config = dict(
    dataset='scattered letters and digits in many colours',
    train_examples=195000,
    image_size=64,
    horizontal_flip=False,
    loss='softmax',
    encoder_drop_path=0.1,
    text_encoder_head_dim=48,
    lr=0.00086,
    beta1=0.95,
    ema_decay=0.999,
    lr_schedule='wsd',
    decay_fraction=0.4,
)
Rows from block 2 of the text encoder, named by matrix and row number. Rows with one number belong to one attention dimension. Each number is 128 + 24 x the weight over its row's rms, rounded and kept within 0 to 255. All counts start at 0. Numbers have three digits each. After the name is the row's rms in percent of the matrix's.
# v: attention value (text_encoder.blocks.2.attn.v.weight, 240x256), inputs 192-255
# proj: attention output (text_encoder.blocks.2.attn.proj.weight, 256x240, transposed), outputs 192-255
v.43 028:142127113132134129130119124143138139155128127125115127128154122148137137125134128097120130118121121118125081128122146131146136135136128125140127139088161128096129136119137136133126140139191127
proj.43 029:131119117124066119085140167134134138117118134131146137123139119134070130092132128117134137123124140126112181110119119136147129098145135135131135128163049089128143100142127127129138126143143128
v.44 097:125105129129129127128125126127131154152129134170129128175126124126127130128137125127130129168124127118129136129209133134185141137058128127111138187119129214118130114118126136129129121159133137
proj.44 150:129128090125127126066129128127150129138086131126124127128135132126140126037126129128131136128127108128123129125129128129140116134161130133129117127102106131122123137126128129127130144130123128
v.45 026:121129131127133148141114115127144191138121144129129114142160143139135132129142130130133110124130105134135130106131144142109151130137124150118120159134246155129119129113135133120068114251191138
proj.45 032:135105137138071084107105145126142131144158115140153127127146131038121132133127116139120255135131140124129155121125127165161102114120125136129131121137095116107138129141132134134144129131118124
v.46 025:145131129109126096104130146158115149111130082144177134121123106122139193136113132124121155137127157132134133133125125122126132128130144122112137119144087122133137131133123130146166143126064091
proj.46 035:154134095134157211137151090130118070122100109125093124129140127156124127128125136115122143118134129075120116132131125052076148141153125093130119145116125135131133156127127123125134127126185133
v.47 029:134127118131173121133105113185137161145135109130130126136156096201131133126140125118114115123128123118144195133132166124133151141147125225152139154126138134102117132130131139132118139208130111
proj.47 035:138123129133098138128135159129130130109099118123255150119155131127119134129137158122125165121128129110120156124131125122097132136167137148126126154131104114108149138138137129138135130150146113
v.48 036:171007131127134139139125161136130122085151129124137128130121108133128128141125134125129107121129130127121132130134130191131106110151125224126125137195162115130124130129135122138142129063119071
proj.48 037:134127120132139117138139045149128117126138130132095119133138109134129130132123127134128159129130130105146130132122135116121121124094130117134113122167111139138120169125133132141125110123147100
v.49 035:089126132126116143123125141151132129127181133132089125113137121129131120134127145126145108156135126130124106129116134188126112127133121147138129119125215126130121130086162148107102141168124096
proj.49 042:134120091135143133116135119156135135141122123129118119139136113156115135072122110147125225125134124139138108115123124065144141138148126255128119135120151132120117135136136123133142125124086150
v.50 031:116168128124121137119206156160077127017107127115133127093140199125126120095128139127143124106125126128131128125098131074130127126195131066141124128109147117132131139137140132118098189160153117
proj.50 029:131126120164136042117140110111132121157133136129186128133120134203118126082101117127121111122146120093120095122142125129141149131119118122124118133113117134130124129127128121120132124131119132
v.51 267:129108170150124126150112131103121154124132161181129112130117129174124157125194126176129129127100123192098127088148179128113159160122078126103177128144126158115093038128127089127130128137126118
proj.51 216:143129124128129125125128130128147125132127146128126054129128133128116120125126128240128124128129095128127127101128187127255129128148123122123125128125130133124125129122128054128128129092125120
v.52 195:126147086111131131100148124129135106132122095081127129125137128072133112127062131081126127129157131067161130166109078128142099100129173132156092129116131101142163228128129166129126128128130145
proj.52 198:112127133128127131131128126128116129125129116128130208127128122128134136131131128029128132128127159128129129154128079129000127128106130134141130128132126116132131127137128200128128127162131137
v.53 041:144107126135149123120154119108113111177128120119124129143130137130101127110126092129114164118124122126217158127118128096124141123069125127121124123134072116118126134150103114139157108094129176
proj.53 042:129130143123126127116133127137117097130123117128136132114130166123139125154134131113132035130127118098131148130135132169127082133151124000128128105130069129123130126125127118126138137129109119
v.54 027:130125126125135116151141175152120109038121123118129127131137145119136124117135149126137134097125125125168110125123123122131126128126127147126123125131106124145131133123142120128138083150124121
proj.54 029:130123117188129063092132129102132114144141131131156154134126126216125125066125113130129056136127125131162126130138125131108119115078133153125128144097174126118113106125142130130155128128099203
v.55 225:126146093116132131102146124133133111132123087082127140127140134092145123127061131069127127128157130068160130167102076128140096102131167130152074129118130093140156222128129158129126128127130143
proj.55 207:113127133128127131131128126128115129126129111128130200123128115129133135131129128031128132128127158128129129156128079129000127128104140134134130128132126117132131127130128208128128127159131130
v.56 035:121066129116117099095114128097204063246200133133135127131127099127135102149128141128173121147160130128096129127149129153130108126063129157095136134124119125127126122063135135134128136117088115
proj.56 026:132133120139135087126119132153138148131112140129106120131139106133128133140143116132120131127114122137139126125133128110173122149185137085127096118140203137152120164121128154130123123110160113
v.57 039:135241127130129134131129138129041192000070126122190129127122147122134133119127121127123132140121128127152121127113127089126137133127130099153118130112149130126132134184112129130128127151103138
proj.57 040:135128128125123047131124174084125125126117123119133133120099144089135122117125130126139098125130129134105143128126132144096140122125123125125137137113141123110127095130133127132133124138117141
v.58 043:117110128131124143127136129126140114156129132125127131121117148131117111142114121129100137081135126128127116124160108121126130124114133191113140093125115111120130155133126130119125130084092164
proj.58 052:105123195136120128132126133094129118131121195130097156128153123124121122126123148082132063131124107160115118129134094144000080125130127104106125122128126133124116115111126134124120129126131087
v.59 175:130116168143126125156108131131122143124135165171129127129118125182123131130190124180130129127102125186093126085150184128114156157127088124114172126140125157113091023128127084127130128128126109
proj.59 193:145129123128129125125128130128139127131127142128126052129128135127126120124125128229128124128130092128127127097128178127255129128149121122123125128124130136124125130120128050128128129092125123
v.60 033:111152128121119142114132142148112140106119124117126120076139127124130125096131150125135128150126126128134116130109130163134127134161124159138120150122101135142123136119132137117036170162140109
proj.60 035:140134082141139125114141070114136131145125126122133123134129125176118134086121100133128250121130124119127110111123125117135135132108126212136119153111123123127123104138139122134134122132135167
v.61 043:129114125122121129135134118135089126140119135124113133120122151131084119134123118129117133111125134128133121128163121112132134118122140153109131108113119108128135139148128130125132127101107154
proj.61 043:071127187126055109125125136091127131115127173131087132125133149121097127131127144061129064130132123149103129128132123179018109122127131119123138124139136120120138114130112132116120139135146123
v.62 029:146081128126133141112107189142170130159136125113155123126140099134143124122131160126125093144126130126116141126131124230134109137159132158122130138132102133129124122121127123121138126060139085
proj.62 031:140127122123151133148127000125136125127128134124136114134128107116138131133124134135125197120114134121122123131123132098117129122064126132132103121137109133145126136128149133147123102124138098
v.63 036:109161129122132181133074191150192152096187134120153122115131090132153128149134148123139087145133134123105143131131129183129127137179128042122130133126158135119126125111139131115117119183148066
proj.63 033:141127116134171142152125126081140130135131135127072106135128112116133135136134115140117160123095131133134105123122126104130123147006124197133122133152132136151130135134149145142127120124137139
v.64 030:105177127127126131176196151147057108125095122122125128090136160123138119115131125126176129083121129128120133131116133130124149123119121089145135121102149109130129130115142142117129149136154138
proj.64 033:130114101179124125093138142130133119161127133131132134145134126164097129075110096135126011128141137134137097125134129121129132129139125202127139124089139128106114143128134121130129130114051209
v.65 052:091221127127116044106127157138132195073107127124128120125125137121128149125127129125098160128132128126152105130121127126124135156151128119139126163121125128127128133124119133124093137209205138
proj.65 027:154123108130164119143117158063132120145112112132162132131128121124154125118120139140120085120119134125105114115129127081130127130119114125119108117105114124155132113127163134155123127131094144
v.66 043:166100126129130138159179155130064127155100123102119132131128167126114127115122104128125136062125124127162120128128126161129137100090124133123125110135112108133129131141114121134133124032127149
proj.66 036:116128129158117064083142115152129116128141120131246149130126139192113121110102122123128089132160145091141141139131128108072123119146134181130152120122131127086120135135117107112142154132125117
v.67 040:145089128135130127137199162129096127220096127124116131116135159138100132088121094132125112050130120131154117126125129143127135101083121132122123120134110108134126135128128122132149117080158167
proj.67 035:112111137139113133077147097177128114132129103134108149132137139152118123103101116125126115134152133112130131138129130132143141122178135021125155095114195126082125151137109107117147146126113119
v.68 036:080184132127132147123099151137147129016172128124136123127125123118157131156135145129132123209128127127121116124113132149123109148147124067141129115126190126129127128117135131120125131191122111
proj.68 030:142131098135135129135132193112135128149113132127206115132122120112145133101129130144124101122122115123140125118127128113138120171145119204129115145128124147139116139127158135139129118125106132
v.69 045:128028130123127123122109109126202066255182131129121130138125119133108121126131122130130128115128125128109125126131130160131116126104129187095129120137172128130127126107144125129134123110097124
proj.69 036:119136145135123135110131124184119158115148140126186118129134130149129134128144119120126172129129127129147142150128122140154123129130140131135124133156142129133126130128107132110132138128127117
v.70 043:115120129126127141110055083122193122237211134139114124127111082131131127207130128129130106142130133128095131128140131143128120136137132181109132131122224127124125125067171133129130098130128113
proj.70 048:142129117133158146147112123111120144120139132127176121132130114136128146128141112130127242127113131191158120129129125078133142129141129110129104131156141141137118147122132138138125108119133122
v.71 033:149075124127134157143174155122088129174122124120186134110129173126094120124118095128125142080121126128145121131136126126129134101071126162122130112134108110125130130136128126137130131110120169
proj.71 033:090132137135095126094138143135122127123128123128113137125138156161127118119127133116133098134141121123130137132136127149108126134154137152127150126124146127106131129128104111096129161129127117
v.72 039:041181124125123121141161115164121125023122122142134127152129116117134115124123126124143152164131132125132107129105128134129121125164126039137121140116202121136129136121128137111127131214150104
proj.72 030:139122099181145101116141144102130129148146124131173140133118129183127129087115111143127092130130122110142104126134124120136144111200122175135129151098125127121125129130152131130156132126096154
v.73 142:131119174141126124161111131129122138121135168170128127127119117167122131131199124179131130127102126195086126097147191128118153153127085124114164125137125154111094012129127083127130128128127104
proj.73 183:146129122128129125125128130129138127131127135128126049130128128127124120124125128233128124128130102128127127104128185127255129128145126122125126128124130133123125130124128054128127129087125126
v.74 043:119063128128126129108092126124232126255177135130061126128122095131129126147129131131127113135138126129097127127152129151127122135130131154094133132127128129121124123095131130123138123129132111
proj.74 044:132133129122144214141118117113125138119134134129123124130138109129132132142140127131126184130106126155152124125129125092132122131111137126124108116159137137140118146124130136132120123110143119
v.75 034:119111130127131140114042080123155124224235131133131124128107053131134132171131127132133107136127134128082139127142130146131115124135128130115129122144219123122122124109124129122148087120122070
proj.75 051:138134125123156154137121123121124131111139137126112121127131115120129127145131135126133144128127120147145131128120131096127128126110130129129121123142116133130122141126128131133128118118132158
v.76 035:110097129116123091112137113076126128249136135133122128165142123139114131070138114127163115086120124129119128131130133157131132120067124135124128168130159133126127126100140138126125116130133160
proj.76 045:121136127105103129130127116173138130123132124126162124126125125144110131126127123129128113121160125154126099126122120110140133124174134087137132122133204122141126127131124125126116138142134122
v.77 026:165125137151138158090227203096138120060065137121138126153133161142136122106130147133111121124113131132098180122136132116123126126099129101120140119130025130112128119147122116141130141120128155
proj.77 044:126132157104130130142120119114123120123127133127098124127138128086132124166133144127128130126126124126124137126124141119123123129109127130123113108147114130124127152123129130127120122141128087
v.78 032:145131134128136187135129106122161129149155128126088124162129074127122130135130141128134124155129130128088119128104133155127121128115126123126124192124172124129124132134131125134134121136189081
proj.78 031:127133121107117164132120085138121120135151138130081120139136126140118139147134106130123143131134115150140110133126135072193133123120122130126085129142055130125126174127124138126118118119083134
v.79 120:123138088122129134091145126122136108136120098067129128129137148076135124126049133080124126129155130065171130146114073128134105123128171133139094132120132102143157242127130153128125127129129158
proj.79 175:110127135128127131131128126128117129125129122128130204126128125129133136132131128025128132128126148128129129147128077129000127128107129134130130128132125120133131126131128206128129127165131131
v.80 111:123138106120128134091143126122135128137120104058129128129136150094135125122048133057123126130151129050175130154109070128133110121128182134133088132120132112144159253127130166128125127129129159
proj.80 172:110126135128127131131128125127112129125129120128130212127128126129130137132131128025128132128126152128128129152128066129000127128100128134130131128132125123133131126131128204128129127164131131
v.81 047:160118123131142124168163143129059130126091108096117134132152153128116138106130111124119133075112121126179113129114126192153138122120122146140120137132116128138131134159121128132134124044153144
proj.81 047:117123126127096128111150119170128108139124117124138150125118158134128124120107126120127042128147129066124135156129130187131110127136125110139143121109132116129131121131128125122129152129108109
v.82 040:113058127125129126127072102126195102220190134135133129137113088132130124159132130129130100137128136127096129130162128145130118131144131105118138129126168130116126117109146132122142113092121091
proj.82 033:121130125128158237155117111112123142108147135128125121125137103123134132138131129129133208130116124172151130127128127079118129126116135159124115128168172142140116147122135135138129115111126116
v.83 042:120146133133120140110104115126226175113130136144142119129133097129143131148132155130112115197128134130087135126136129139125100157184137120105127135129125131125124126126114121126117139174138097
proj.83 042:134131134099175120171113125079131139117132137130203112132126109109134135145139131138126234129104117149125119109119129095119163129097127125126106133151083132135133122129135133137129100136171096
v.84 034:125018133133123131104104131125232076173178139143146123153117103132123130152125123139131108036159129134095140120186131137122106128119129168080136132135048126116119119104144117127127122077066120
proj.84 034:130131136127147124144122142119125123096123137124124126126155103105139125156133151127135177127107127140150136125117128120131112133121141069127124107161171146140120146114133138133120128105153101
v.85 040:115127136127112188077106109114193101202155137139138121136119100132129132130125110137128063132136129134097140122139134152120110129127126110113135128132208126120119121104135123124121128146061124
proj.85 041:146127153128154107146123153130124108114120133130151126127135114097136129160137145128130227128109123137133132113119129095149106132153130109125115110145189136142125142122140131145129119107131108
v.86 036:114120132130123132109069077123201122184178139144137122126118098134144130189130148132125096141132131130078140127140131143126108136165136139101135126129227130119122122080147123124131109132128106
proj.86 056:137130128126155143150109127103126137111136135128255111127135107121131132142137129131129221128114129179133127117126127081122148130125131084123114129149155136129125140124131131137128106126141120
v.87 034:141164127129126104132196157139075099019075123099077130126138169126106129094123137129146143049125121131141121126111128107125136114122122110139127110087123123139131134151131121132128128134112154
proj.87 034:113125148131119130107140157144131125144124122128129133127121153119122123102115133128125000129156124121099138128130131181122142124145124137128149129095157114108140104133119118115129144136110129
v.88 040:149164127131137092121131107110107137113096129095186131143128135126132130124130139126115143076123131128130168128126123091131137128154139091173127148129081135121138123193101123136133121123141136
proj.88 043:131135148115118143140126181112121119122125132127135136124120137107138121164127144122131000127125140123115139134130133199100108121129122069122137128120084120134132105126125131128114129133155126
v.89 039:126236133136125134135128135135082159000079129125143119122129152128132136124131130130126122148126124131141127124099131124122133136154124087151127166120103132130127128170118126126116133164136131
proj.89 031:131129115108107132141119126081133128132131132124146130129110132115116123134100142133132077128141132131101109116125143113124152129129113190121131134083117127119138124130138122137115129146121140
v.90 035:150111129125127130147189200146102143152072132135189136133132177136088135106128117132127134091124123132168123127130129124124148112102126125122129132134039126127132127149073119123125138130141164
proj.90 038:112115132113157000079148089153137113136120114130115132134135149148117126100116128128123110128138129101123127129128126144135140130124133077126143101109097126104131150139113110115145134129144098
v.91 032:169116125128137124115154154107107127128087123111142134167123152120109132122127117127119147062126129126137114129123123103128137122091132118135124119130017123126134128162060117137134131117101178
proj.91 033:119129160122111128122129140111119122123119116124133136116124141113139104135126148123142009128135132125122142135138134171105121107094128105123172119126114120130126088123124124124116141129150126
v.92 128:123137084121129133091147125123135104136121086086128128129136147091135115124048133070125126129156130065169131145116071128134105121128172133148093131120132103143156238127130155128125127129129156
proj.92 179:111127134128127131131128126128118129126129113128130198124128127129132136132130128025128132128126148128129129151128083129000127128111131134129130128132125126133131126132128205128129127164131130
v.93 028:125119125129135092155223136147104112122115123136128136119134192123139122142129117125148124121124128122123151133147128103128145115126126104136137112127110107123133123128128139123132132115137122
proj.93 043:128127121168115121102134113148133106131128129134113127133137123171123125111122116129127135131133127128139121122129132096127137133145128015126120105115129132119123165130126117125136128123102117
v.94 040:127255125133130124126137135128058219025092123126126126126125130120149136129124128127093134174124127126142126130111125045124131134152129128139124146112111129125129134188116132128117129189148149
proj.94 036:140120119118135000147122121054135106139117116130132140124120130111132122131114144132132130125128131136116125110128133095107139126121118050120130124111069126122125121125143127145127113122127145
v.95 037:106055126119128168143112127156201103195184127128122132123125106134123119135126116125194119118131132125128119133145130167130125126141120179097138130130148119126124126091172137114132129117137071
proj.95 046:127125116140144126111138083129130130128138124129076119133137116150116128106128112136129255131128126152145108125126126066135159131120135123128120121137140131128125156127123124127135127107117128
v.96 037:092125139132119134121144029165149128117127147130131129121146128121131123159113159119121185138145117113128145135154131140127133109129133092121138126128118134124119146124126126104138128128115109
proj.96 046:124124120111122149136125085129131131134134146127065132128124110213124134121127132124131175130130130127134097131133127117135198125110139232128148132129141130116136144133123142124151123123122127
v.97 159:128135133131128129127143126123103150131032127140128034185127157128146132001126107126109128131128129111129127155127136131105144167123110130138125133097132153150093127120128049132114116140126134
proj.97 172:143127130137193142129132118128117161128116122155115128134128127116162128126127121131122153129126132131134132126168132119085205137113126143129130120118140127130125121057189142185118068174168159
v.98 022:199131135146135110094130141126117135129132126130130133141117148126129134124184110129120100126100143132140160118131125110129130138132134119113122138118072125125129118130131131165109120130115146
proj.98 040:132132135130000159124137144095125144126130127117126124125131135079122119133115123125135150120137126119130138138139127136128127125131122255131127129125086129129123123121132116128119136130134124
v.99 026:131133120122128113180132113112123141139124120137131123142102114122128136123133094133114106126112158160140079130120129131132138134153110058162134128121117127148121095129131255126112128126133145
proj.99 030:154128130130172164121126135073138134113135131117000115131104140040137128143124119150126123113122133111116140108123127106121134129087124161133101130127104120120132125131154117149126102140125143
v.100 032:117110094128113128116147081125154117135135126107134140117146121145122109131122148132142090110127119121099136101138117165137125123116138181114131115129196118110156135119136057115119132111129129
proj.100 040:128119127135113113139127130133153110130127122128112142128123119188139136143127152120125081132132150120112128145124122130126089123122130000125125135138141129139135138129121137122131130120118116
v.101 230:125130130181129134128194127099114129145123128115130125130128193144133111118035121125127137113163120127145086147137122130120129128076069133135127131101136131154044125112125113132130128132128178
proj.101 213:131111125132144123129129104119118127167127079133121174131159126129155122134129115128123138126127132127128157127127134114091131138117114142134140124113183130119127123122194146148135133130141153
v.102 027:085128080138105134136137121163151121122122124124131125131125125131125120134091141106130255128139134118125115140129117180126140120069126086221147124126165144130134125122128152083148130113130128
proj.102 052:137125108119122172124129113164133124132126135128136140125115125186127132120130126128128057130129136115120121123141126114119128133135127080122114143132115125122135131127135128134139119129118129
v.103 026:119153130141121163138126255107124139130123138121129114127140148112128121126121140111138148124133127156124153145122116195124143132123140072160132131133114133133122105126120190124124116132154131
proj.103 038:133127115134114139129123109159125128133143122123161138127108126112119126128133111138136126126129123117135105119123127100131135130167118255128118128121118125115129133130141126133138124130097123
v.104 041:193131118162129137131137212113118125133132117118123133132119141133131123142128105125142095118110132191117148130108131127121128130117113206154123127131134121127143106122126161179134128135149148
proj.104 054:136134129152066111122128177110122112124125116128136125126123138082131120132130123131129083129126126131125141128124130128108000127124123034124117122129115127166119119124141117136105195130122132
v.105 102:122118110045117129134105087174145124134127134124126124124129105116120124108120131137132085125140129127124125101126125127147129123129131105152129120132132124126130139127143135118095130119130081
proj.105 132:132123124126218129133130075121144138122127128163126129132116121135127149135130132133128168138128132122126123132131131127155231109081130130127126128168078132126132132129114126124165018118124126
v.106 023:149124149121144094073126090112122130113124127135129116130131138155137138120147129135122125133130124129133107111137130043122123152123113146086092129126165134128124147115130066135109126139130132
proj.106 032:125129123132106112129135135160120125124133122134122127128159126149116124129124130119130144133127131136143162137134129157130134124116128000130167126123173130125127132117126128129122132128169126
v.107 136:130155177169129144124131131103065167127111126147129075155115192138144153069133065123091130140117137111136123235126143131123129141109099152141123176114131137147103108119127143140129129161120159
proj.107 176:167128129138173130124131127130115151128116119137098122136134127105129126127130124130119129128121134133130140118127136111075178143121125136131120121101142129125129126111210123200096078200198152
v.108 028:160129132184141106095133139139115141131130123144131130150120139109130143131137106128119126131114140120133174133128133122104136134137117112142130139141090132124122119151124147142147119147118137
proj.108 040:119139133107103148123127129070113159126135152120164118122122133100128120127123116129131207117127111128143134124135128131141151127111125254128118138117137123119118127121140121131117116134152128
v.109 034:110130113135116164143129163152131132138132130137128132132127108090124131174108120120123135129128136122131122138129129141123131115128121083149132128126127127129126120135135185111119131131130124
proj.109 028:124124130121129155120107137111134125130133163124200132120108126141132134132120133132128198124122123124123114125140125117124112128132135255123084134133079117121136167143134137130135142130115121
v.110 032:210135097139149131098133119095127134129130113122134127134115144153139135097155087129124085118095144130105117126120127095121130138118073236121114133128154126130137113109129088182103127131112154
proj.110 039:143135134131143053122127160099114136123129109127100116128131139036130118140123120128128066120128136134136157130124127133130092122100117000129122129125143128159109122115147114148100130139151142
v.111 024:195125162123154000092130126133116117125135124136125139129127135123126134138181127138126000132115131117135153106131122086095114136157125143091107129132098126121120136125108085183129124131123122
proj.111 052:115134138125132102116131128097112139122129123128135123132146131096129125130127131125133198129127120136140149129125129174132160123121130139131153119126145132135120114124119129118126138129141136
v.112 036:131129124130130113093127018146127132111126128135118112135127129127132138128125127125118129133128130132119110127126130102127133140118128110157121131120132139128115129126127132121111126130116129
proj.112 048:136127123122128170130137115118117130135133127131118124125131126153126128122128125128123247130128130118134137137135130144142207121118125158132131147123169134130126128122135124132126102123135129
v.113 031:131139187124144102126124132149112128119121144136127119134134137144144135110126142116122165146162121125142164147130135093130126129149149116110114140132102144130110137135117088131139120134125106
proj.113 036:109131114137038136121145116158105127124118100134089135127145125124127122099130124101134158133118127154147127125124124126125113122104130135136151104128165135148120121120115130114130144125127177
v.114 028:102121143140117169181130199152134120138144133127128148114141120117122121168121140117134196132136114115140140137129128160128133102150138120121151118132118125128120140139124136114193133114099099
proj.114 034:113127126117104128127108126134135131135125158129150131121114124134124126126129131123129137131129129149128084109132129099126131135166143228124118122132109124124134128132115134112130133126105127
v.115 035:117136114121122129144123175106130124132122128121124124130126131124132114108127137121139136129130125126122128137124123159152128132103132128150131132133134131131146115120132183125146126110122141
proj.115 040:130124121156146116128129126134134122131112107134147136124116133116128129124132117132127090133123137131127114122124127079128085127144127091124108118127058128139129126133130126130134130126092137
v.116 134:129125085120126124128105128128154130126128128136125126129125089077128130156131129133125128133057135142047127127126126124131128134129129123136129125139127126126248124135139255122126140120129128
proj.116 130:151144138131131128123122131140132123122129173137128104123108139131065130103142133133128114139122128126129126129144129122162127128134139107103094138134081128128135140255142030142125107125107108
v.117 239:127129081128127128127129132080145135120106128156132122149125131103160145125130129128110136130078145140033126132128129129123129151105127128212128129128130128132204079150129227125128129128126162
proj.117 189:157139148128137128106124126138123127122117160164129119124118130128104126117133128184080119134122136126146130109146129113135126134147137113040089136088118127130130148178157038144125116160121112
v.118 037:194144129128160095109134140120103132132129119134130128138110131123141138128160104126129043132104150110115137127124126119101126132143098151130109138130102128127129120109108143188122124134120143
proj.118 053:129135144148153071111134132068100147121132125128124107134132137080130121128125120131129181126126118136140155127115130150129123127106126136132128118119134122140113111125140115134121129134142137
v.119 030:138126104125124100116127000129127135123125113139134123137120121122127142127132118135115063136113140141120089115123133108127123137126121122145125125122170125135121125124132142134083135126133147
proj.119 037:139124130128137135132135143124127137126129129129112114134123130126129132131125130139119130124126131111125164142129133176137183134102125134130144148131150128125129125128139122140131099127142134
v.120 221:132139173105121127129066130168133126129177131125126131108127079121072126158165128129134111176131129126129141118102161127136103104185168127065129126128120127105128183129131128128119128134128079
proj.120 190:121128125127118129130129148127146128097128136125129104130113131121123164129132133088130128127128125150122089134095126129128138111127131128182127130175079130127133132133089130119127108122128127
v.121 041:054122121121108184141114112136159125129123132124115127127146127133124117130083167131130189127164099151144101127134123133167133133090140097128141126130135132127127135147137128076128129114131117
proj.121 062:134122110125116159141127100174145114138127128130141143124126118174126131131132130126128073134128134126125097130140127105132131131145130023127126128139102131123138151131122137127139124114113119
v.122 031:112123118115117087151131164104122118136130127105125128116127122127114109099118132133136124118129124153132129111131120145165129118110146129131133124121115116130144124124132161120125129115153124
proj.122 052:128120129148138127143124129117151118131120115129131136129121127082131132129129133130127088131129134119110123129124124108127099127136127000130120125135109126128139131131123130126132129117120124
v.123 172:127130130146129131129203127124114130145093128129130113141129188146160129051076121126126129120162127120144117145130132133112148133122076130142127131079135131168044127116124040132128116132129135
proj.123 177:135119127136171128130131104120119128151126105134119146133135109129159127129129121132124145131127132130129142125149133118088162131113122143133140122118160128130127119061188161161130119137144162
v.124 032:071131137120115134136128085157131127126129137138128121127132127104120125144106149122118255137142123121144129127128129139125122126140170081146137123121135125129120135143129246093142139131144121
proj.124 025:129111122115159217130122097122147121130126148133103141133116121204126143125124139133119136128125128111121109117141133110125165127124134211131142125132101119064143155150120138122159102122122129
v.125 020:076133132141124147124125170197159132136131136126131127119136111115125119145081152110125190129162128133133131145139130130122132098103153083158146121120090136120116121142140138080140144118035115
proj.125 034:139123115087117171133124089178143122135127138129111151121117115146122128128128133127127135132130133129120106126137125079129132126142135133120120126128113118120136153140125133130137127124120112
v.126 210:127119119046117128131111111223145125136134132125105123124128081107093125126115129160130089125137129128128127096126125128142127124135144095127126121130126124127131150122136130124076127123129083
proj.126 187:139110128130207131145131115120167133124122132150122127132122127131127159132128148135128154137135128127126120133129130128144217100082133130126127128203077131128135124130120129131171022117127133
v.127 022:126145179127160128131124149143119132117115135143130117142135117172145147133129135108113139141147124131139132142134126089126130144166143156139118146129131152131097137152115095116126123125116099
proj.127 054:127131121117107136124135122143113130127131126130125127123136128139125123126129130123133200128127128140141128125129133130133198125127132142128140127126159131126123128126127128130123129125133140
v.128 145:130124137099119128133116124226132126132134139124112123124130109122110125120124128147133102127172128127177127111127127130134128125137140112057126125127117125127111159123129035129091127127130082
proj.128 126:123106128132200132158138118121147128126125126132127129136130128127137144129126138131128164128133127129126120137124128128128208115082131137145149121193115133129130117106108181133139045124155173
v.129 131:130129115102130118128038135129143126128129128127137130127127112125128127139205135128131124136072135131103176125125123118131128139146176124127129127129117127095247126139129255126128129123129115
proj.129 138:131158128126093132124125173159134129103129164119137081119092130126103124104126132130133090122129122124128115129137121144168110129176139108114102134128110125129128137130101074125111127127113082
v.130 031:179128106155120127136137180121120123132132120103197133127125159135133105121132112122148134116095131115105225144110131148089124121164102232151127124133141119126152121115125138148130130138144152
proj.130 061:126131128140127104128127156116125128127121123129093125128117130125129128122132124129130049131128134135122126135127127128128040131133127029118106129128125127162122125126126121125109152129125128
v.131 248:130134158126112130127105129138128127129211129124127136086120101126050126175130127130141120157132127117134129124116153128132100058143134129037128126129125127118123166127131125128127129128129126
proj.131 194:118127128127114127130128135122144128114129127114128126131130132121125161129137134067131130119127125148117111132046128129124133123118128132222135129176108129124140130176103136119133128124130137
v.132 024:130127168146129089038149134173127133128135127138131135146138150108126133146124146123128128134144132131129206137137140115081134117150124099099135129131043143104118128153106069124152125140128108
proj.132 056:125131127100045175127122118132123134127131136126132135124127124139126127117130133125131255128129117135136120128131129134122149125128131173126141135127151126130125133126127132127130128131134125
v.133 025:192136137118147055121124151087106138129127112137130128132116150125135144114177108136129058132091132132127151126123133118126125140177121157103118140131141127121134115103122143188110122135159150
proj.133 047:119133149133215124120128165050115132124127113126126118130135145086130126130127116131127082125126122123131144130122131125130130127110122131132128120121142127137116106122128125125117139138155142
v.134 170:126111124123128122129129128143147073127181129083129201064138104132107090183127185129178128107135115137137145059130101123130121099141143121110145090137132115101128135133118103114130127106132111
proj.134 203:071128126115055122129126131127133084129148128090156138123127127140127127129126132117137119126132125122125120135101120156161045116133130122129158132135127127129126129128045135046151220060069101
v.135 035:196134127125147121117127195091119134126130122120128132131115127151136135109153094133135038123111137141110131125123130116129132129122094184124120135132114129128138118111128016180113118133124138
proj.135 034:127135141145128043130125167118114132123126100126131111128138143047133121130129118126128123126127126153137158132108126132128109139123123025127119119125161132180111114117135112134100142137133131
v.136 101:117127125131127125127128123122127130126000126138129019213126135121130132013128124126118127129124131097114128134127133141121145204126115129171129131128135157128130128129121068127137128128120132
proj.136 102:133128131131200139127130124131113153120121129165124126129114122122135127126126107134125128127127133130146129120221128123133187128127126132124116114111139118136115122039152118155121078169148134
v.137 026:071124095130106149151119176152139123126127131126195127128135136135122115129092154112132193130157122122155119148131124142161139117077152124167159125123125135130121129137135142084227141110096116
proj.137 051:133124122122123157125125092153140121136125139128117152125120122161126129123131130125129128131131134132122101123139126058125131126147134119124118131132113126125132143131124132129134124122124122
v.138 028:139133148136147112088119121131129137108123131148082122139130135151134152132133122124113133146134127130157099122122130061114132130133134082149127133128108147131096131146120074123119126140108113
proj.138 057:129134126113106211118131119143110132128133137130136121127133126129121125125126126125129217130129127125139134127132131139127219123122130176128148137124144130127122130123129129132129118130151121
v.139 030:123129110190127221213125091164137126126124135123128112134136117160130125145102142114128190125144127121129083130127122114129136132121116124218123129125134138135126121130121132115124123128116116
proj.139 046:143128111129052104129127126206126132130146138125126134129112118169127131134132127120124191124127139132124127131130125139127140127133126127130144145129149129116140135133141132144129116132129133